config = dict(
    n_mels=64,
    bottleneck='plain',
    encoder_qk_norm=False,
    encoder_patch_size=[4, 4],
    encoder_widths=[96, 192],
    decoder_activation='silu',
    decoder_widths=[32, 32, 64, 128],
    decoder_block='basic',
    decoder_attention=False,
    momentum=0.9,
    orthogonalizer='newton_schulz_5',
    batch_size=64,
    epochs=13.1,
    adamw_weight_decay_other_params=0.05,
)
Rows from block 3 of the decoder of a small spectrogram autoencoder, named by matrix and row number. Rows with one number belong to one channel. Each number is 128 + 24 x the weight over its row's rms, rounded and kept within 0 to 255. All counts start at 0.
Before each channel's rows are labels from the 100 clips, of 14976, where the channel reaches its highest value: "responds to" is what is common among them. Only what is clearly more common there than usual is listed. The data: babble in 24 made-up languages, each with its own sounds, syllables and stress or tones, from a formant synthesiser.
# convs0: first 3x3 conv (decoder.decb.0.1.convs.0.weight, 64x64x3x3, each kernel summed), inputs 0-63
# convs1: second 3x3 conv (decoder.decb.0.1.convs.1.weight, 64x64x3x3, transposed, each kernel summed), outputs 0-63

responds to: clipping; white noise
convs0.36 [134 128 155 135 131 131 146  99 158 117 140  93 107 154 149 105 141 121 156 145  84 141 111 120 109  99 105 120 150 142 151 127 112 176 125 139 121  96 142 126 146 136 131  83 114  81 167  94 153 159 117 138 161 134 160 117 110  56 173 118 137 131 109 146]
convs1.36 [158 110 141 142 138 105 132  97 132 129 164 117  94 125 149 135 102 131 113 138 157 102 150 138 145 132  87 116 166  69 113  79 142 165 163 147 150 159 145 130 112 159  98 122 102 139 113 156 106 154 130 127 163 181 157 144 151 127 151 123 145  92 132 131]

responds to: reverberation; mains hum
convs0.55 [ 83  94 125 101 127 157 130 116  99  70 112 105 110 141 118 166 114 148 138 110 146 106 144 106 128 146 144 147 130 110 133 139 139 122 111 194 140 169 122 156 133 135 121 133 117  73 112 116  74 111 135 156 130  99 132 146 112 129  92 112  97 144 116 163]
convs1.55 [144 172 154 155 108  80 152 115 127 151 171  73 134 106  80 105 143 113 121 109 129 119 120 115 134 168 121 147 148 139 103 139 117 146 125 111 134 162 128  97 131 123 148 146 137 113 117 155 128 133 144  82 117 125 126 112 121 184 119 126 138  89  68 105]

responds to: clipping; /ts/
convs0.2 [109  92 145  87 151 153 100 150 140 147 152 124 171 141 157 139 114 132 133 113 108  79  99 104 168 125 156 115 128 141 133  60 124 122 155 190 139 118 153 118 129 137 112  87 134 106 165 132 161 146 109 148 131 124 138 153 116 122 130 106 134 146  94 130]
convs1.2 [117  91 131 144 126 117 174 137 122 117 101 136 114 156  92 107 151 129 127 119 107 148 111 155 110 108  77 119 135  99 124 112 107 140 186  78 149  89 124 112 130  99  96 149 153 144 119 157  78 103 119 120 101 114 150  94 138 114  96 112 109  90 128 129]

responds to: reverberation; mains hum
convs0.56 [135  85 179 100 127 139 130  98 112 121 101 124  77 114 195 132 104 139 153 132 149 132 130 146 150 138 123 142 128 132 143 121 128 122  88 165 141 110 123 127 128 109 109 108 113  68 101  82 153 163 150 168 131 136 127 155 150  90 130 147 109 111 122 132]
convs1.56 [116 152 143 164 128 114 126 153 120 143 137 144 156 107  94 166 115 137  98 103 120 138 128 113  94 114 126 118 131 146 107 139  75 134 118 153 109 160 109 105 145 102 136 125 165 162 160 146  95 112 116  57 115 149 127 116 110 175 137  79 117 126 111  93]

responds to: voice: deep voice; thin (high-pass)
convs0.25 [121 112 148 118 141 137 120 137 151 117 110 154  93  79 125 115  92 127 130 127  94 143 148  62 138 152 102 123 143 132 153 112 144 129 114 121 111 130 137 128 153 108 114 146 143 134 177 138  89 143 121 124 116  95 125 131  83 141 165 159 145 147  53 164]
convs1.25 [115 151 148 185 132 127 117  62 107 134 122 191 121 125 180 109 158 142 165 135 132 117 158 118 115 113  97 142 120 128 153 149 115 108 134 123 118 101  79 135 116 158 143 119 111 137  92 102 148 144 105 143 154 149 150 136 118 112 115 164 153 115 140 149]

responds to: clipping
convs0.29 [149 132 133 116 151 108 119 144 127 116 105 112 110 135 137 104 106 132 107 158 106 132 155 102 128 104  95 147 136 148 148 155 147 128 109 131 147 167 166  77 120 154  73 117 103 126 135 123 198 143 103  87 134 141 127  87 126 132 113 108 142 145 187 105]
convs1.29 [125 132 133 128 144 126  92 136 149 102 148 129 145 178 154 132 158 148 125 138 153 110 113 116 137 138 128 142 165 103 107 101 149 106 111 144 115 137 151 157 103 123 136 133 138 119  98 154 198 121 181 114 163 116 140 172 138 111 149 138  98  96 193 134]

responds to: reverberation; mains hum; thin (high-pass)
convs0.53 [148 111 134 103 145 166 130 119 152 126 125 112 110 120 133  94 103 132 138 124  92 181 118 131 156 116 149 111 149 130 164 153 106 135  95 174 142 102 124 113 136  98 104 152 147 112 117 122  86 132 149 150 136 133 112 153  96 120 102 197  96 182 111 138]
convs1.53 [106 124 138 146 162 148 130 138 109 138 164 131  95 159 121 158 138 120 109 151 113 120 144 125 133 120  88 152 119 148 102 137 117  77  92 117  93 131 126 157 154 132 183 120 129 122 194  91 174 133 129 103 118 136 138 107 140 182 112 113 133  91 128 116]

responds to: reverberation; quiet level; voice: deep voice
convs0.14 [123 147 156 129 140 111 106 150 162  93 132 145 105 154 119  89 110 127 134 136  81 123 130 108 148 134 120 101 163 128 113 124  95 100  57 136 137 155 104 106 106 119  84 146 139 147 103 109 148 119  57 115 139 132 146 157 132 115 139 112 158 139  95 140]
convs1.14 [138  91 107 102 107 121 119 128  96 148  84 108 127 157 110 133 180 122 131 110 137 118  80 133 118 131  86 148 145 132  91 124  93 159 141 147 130 126  94 194 134 128 143 132 139 137 140 142 125  84 136 128 117 149 105 103 125 142 162 135 118  95 181  95]

responds to: clipping
convs0.37 [142 117 160 128 110 178 141 130 117 109 137  61  96 150 191 112 124 125 127 186 127 149 115 115 129  98 116 115 133 145 135 119 127 147 108  79 123 137  76 101 134 138 127 124 150 130 136  72 141 127  92 116 141 106 128 135  97 113  99 150 138 144 128 143]
convs1.37 [166 139 121 136 141 144 134 109 102 164 121 155 119  93 134 134 123 113 117 102 130 152 138 135 147 156 133 112 147 148 141 109 154 173 154 107 144 158 169 126 133 102 132 106 133 114 197 143 122 131 132 130 131 190 155 169 100 131 179 124 118  90  93 114]

responds to: reverberation; mains hum
convs0.57 [148 102 152 154 108 126  84 118 129 128 120 193 133 154 128 137 109 129 152 143 132 121 106 101 120 116 147 160 106 151 149 130  90 142 100 164 111  72 131 129 172  74 119 143 120 109 120 113 137 154 154  95 109 127 136 128 148 133 137 109 103 158  77 102]
convs1.57 [114 155 121 153 117 148 118  94 146 136 148 123 128 142 155 107 161 126 108  86 130 106 178 107 104 131 114 104 115  99 143 143 113  75 133 132 120 185 106  96 108 159 149 140 133 143 134 107 141 167 117 135 175 121  97 123 104 143 141 171  84 156 137 152]

responds to: prosody: tones; voice: high voice
convs0.46 [110 108 123  96 114 111 134 116 125 133 122  47 116 149 169 127 142  78 137 128 108 119 171 131 157 113 151 107 125  85 128 138 121 109 106 158 153 125 113 137 147 158 124  99 126 131 148 136 140 150 118 163 176 152 112 133 145 105 114  88  90 134  85 128]
convs1.46 [145 129 128  96 135 147 114 134 105 115 135 121 123 127 203 153  95 134 116 121 140  97 175 120 119 134 102 104 119 108 128  93 135 111 170 140 146 156 141 150 108 136 169 120 111  95 117 144 146 103 152 148 156 134 137 170  69 137 124  75 113 120 130  97]

responds to: prosody: tones; voice: high voice
convs0.0 [ 77 110 121 150 142  93 118 116 120 109 108 193 132 133 118 156 111 164 121 110 131 137 115 103 137 129 106 125 108 166 129 157 114 125 134 117 140 161 120 120 126 145 100 162  88 129 111 126 153 175  98 138 108 159 183 124 138 124 170  85 123 163 110 108]
convs1.0 [146 134  90  76 124 119 162 146 113  99 136  70 110 106 148 112 108 130  96 131 169 143 141 154 125 108 116 143 115 106 130 117 127 122  88 105 154 160 143 117 127  80 118 137 118  99 148 108  77 132 104 139 109 116 101 130 154 121  91 167 139 176 128 122]

responds to: clipping
convs0.38 [118 108 141 117 128 102 111 141 141 101 141 121 110 134 201  91 120 173 127 138 122 121 133 128 124 134 121 144 119 159 118 107 119 151 112 117 131  84 146 116 132  96  84 127 132  84 113 119 166 172 154 139 120 148 136 182 154  69 118 144 139  90 121 128]
convs1.38 [146 109 178 144 118 127 141 107 115 141  98 142 167 133 136 105 110 134 144 129 116 154 132 130 161 144 113 141 151  92 155 162 167 123 165 125 149 150 180 109 151 159 130  93 102 172 132 132  64 123  88 155 146 156 144 114 127 150 144 141 130 116 121 100]

responds to: voice: deep voice; thin (high-pass); clipping
convs0.41 [111  98 140  97 105 121  67 122 116 106 143 133 124 100 147 103 112 103 125 151  95 138 174 120 103 114 126  99 113 103  82 111 106 120 168 155 139  95  76 106 131 141 136 158 113 161  99 115 124 171 111 150 141 123 151 128 108 131 143 111 169 145 142 104]
convs1.41 [132 123 152 180 141  86 151 102 119 111 112 145 132 139 185 129 122 153 144 132 150 158  95 117 131 151 140 155 106  96 147 123 147 215 125 125 127  93 165 135 150  90  97 102 131 135 151 132 130 128  99 151 109 135 130 115 134 102 150 123 133 112 108 100]

responds to: prosody: tones; voice: high voice
convs0.19 [ 94 137 133  87 123  97 120 109 142 115 111 143 135 105 142 117  96 133 156  94 115 108 161 129 102 156 125 138 122 113 149 154 130 162 155 112 112  89 132 118 125  86  88 135 120 127 108  89  98 151 107 165 121 161 137 134 192 158 105  73 122 132 103 122]
convs1.19 [145 170 147 103 112 103  81 110 139  95 119 135 143 131 165 132 120  97 140  83 134 114 170 110 108 118 132 142 113 159 126 156 128 109  90 126 119 156  69 123 110 150 107 142 121 109  85 140  93 141 141  93 166 143  99 177 133 128 148 129 122 125 100 141]

responds to: clipping; voice: deep voice
convs0.12 [103 115 135 100 148 132  86 138 150 125  82 103 124 130 133 131 117 128 111 110 121  74 127  89 150 118 117 159 121 101 125 143 109 146  95 143 142 171 160 143 137 113 151  98 129  79 143 165  97 176 122 116 136 146 147 157 115 152 160 129 139 131  70 108]
convs1.12 [108 116  93 141  99 155 124 138 163 108 144 160 131  94 133 153 135  98 134 149 116 134 134 132 103 109 126 122 133 144 135 163 134 133 125 105 154 185 130 162 129 172 101 127 117 134  96 120 112 126 150  89 165 130 176 108 200 113 121 154 126 154 109 159]

responds to: prosody: tones; voice: child-like voice
convs0.43 [153 149 128 134 132 117 158  84 108 107 129 131 138 142 148 127 158 100 170 112 109 114 145  98 102 102  73 134 108 126 142 164 107 111 110 139 134 104 123 126 128 143 119 100 117 129 118 141 105 195 106 155  79 180 111 134 119 117  96 120 121 116  85  96]
convs1.43 [152 125 110 150 159 150  99 115 132 152 113 141 146 127 187 146  76 163 103 112 131 124 145  97 169 150  94 141 145  91 104 133 155 165 153 124 146 130 134 109 128 169 114 114 119 115 121 146 168 149 119 156 160 150 117 126 100 103 147 134 124 140 183 144]

responds to: voice: deep voice; quiet level
convs0.4 [119 135 154 109 159 128 144 115 155  93  71 127 143  88 135 103 124 115 183 116 126  96  79 153 142 176 135 119 122 139 147 111 129 130 137 128 131 152 117 101 145 155 101 127 143 148 174 118 130 194 136 120 153 149 156 164 134 136 140 121 108 158 150 129]
convs1.4 [ 67 141 131 129 149 137 168 142 128  86 149  96 116 150 103 153 146 128 127 144 129 101 158 148  87 105 120 113 124 119 114 105 119 125 161 112 134  67 163 156  95 122 120 102 120 102 144 132 114 116 134 106 140  76 157 103 159  97 128  94 127 124  94 115]

responds to: voice: deep voice; quiet level; thin (high-pass)
convs0.21 [135 101 137  82 142 107 131 136 148  96 132 168 180 130 141 112  91 177 136 131 137 109 139 102 121 111 135 185 114 105 140 122 157 118  98 126  77 105 115 126 158 126 129  85 152  95 113 113 123 165 102 188 108 133 136 123 128 127 157 149 134 121 136 132]
convs1.21 [123 135 120 125 126 191 102 174 129 120  87 136  69 144 128 145 159 118 134 135 108 152  95 121 144 113 107 122 131 139 106 159 161 153 111 140  81 103 176 126 142 105  69 116 138 118 151 156 124 138 114 114 122 109 100 150 139 148 130  98 132 145 123 162]

responds to: /s/
convs0.7 [113  91  90 106 144 102 123 128 100  70 151 119 121 126 139 135 126 145 164 135 138  78 129 115 150 119 107 116 149 161 178 125 161 124 137  91 144 110 110 135 103 135  85  92 114 119 132 133 100 149 108 127 115 146 174 149 144  86 122 129 107 156 125  81]
convs1.7 [ 96 173 119 134 134 148 117 136 128 137 141 171  93  90 111 143 149 105 138 112 117 118 104 135 124 113  63 104 146 154 119 129 101 166 108 161 142 144 107 153 153  96 156 154 153 129 117 105 181  95 152  74 140 146 142 114 133 148 127 119 150 140 134 109]

responds to: clipping; reverberation
convs0.16 [127  88 154  83 148 146  68 114 125 125 103 121 108 128 124 109 120 123 129 162  93  85 147 137 140 125  98 143 118 121 142 139 122 150 148 112 112  82  93 149 132 126  97 146 132 119 119  91 104 122  89  79 128 118 159 144 146 123 172 100 134 183 129 122]
convs1.16 [171  84 125 134 157 126 127 152 160 115 103 121 134 127 181 166 142 131 126  99 164 113 143 117 118 139 141 144 140 147 133 139  90 101  86 134  97 110 151 113 137 123 179 125 118 115  98 137 160 141 144 119 137 159  86  89 146 110 114 117 109 148 188 133]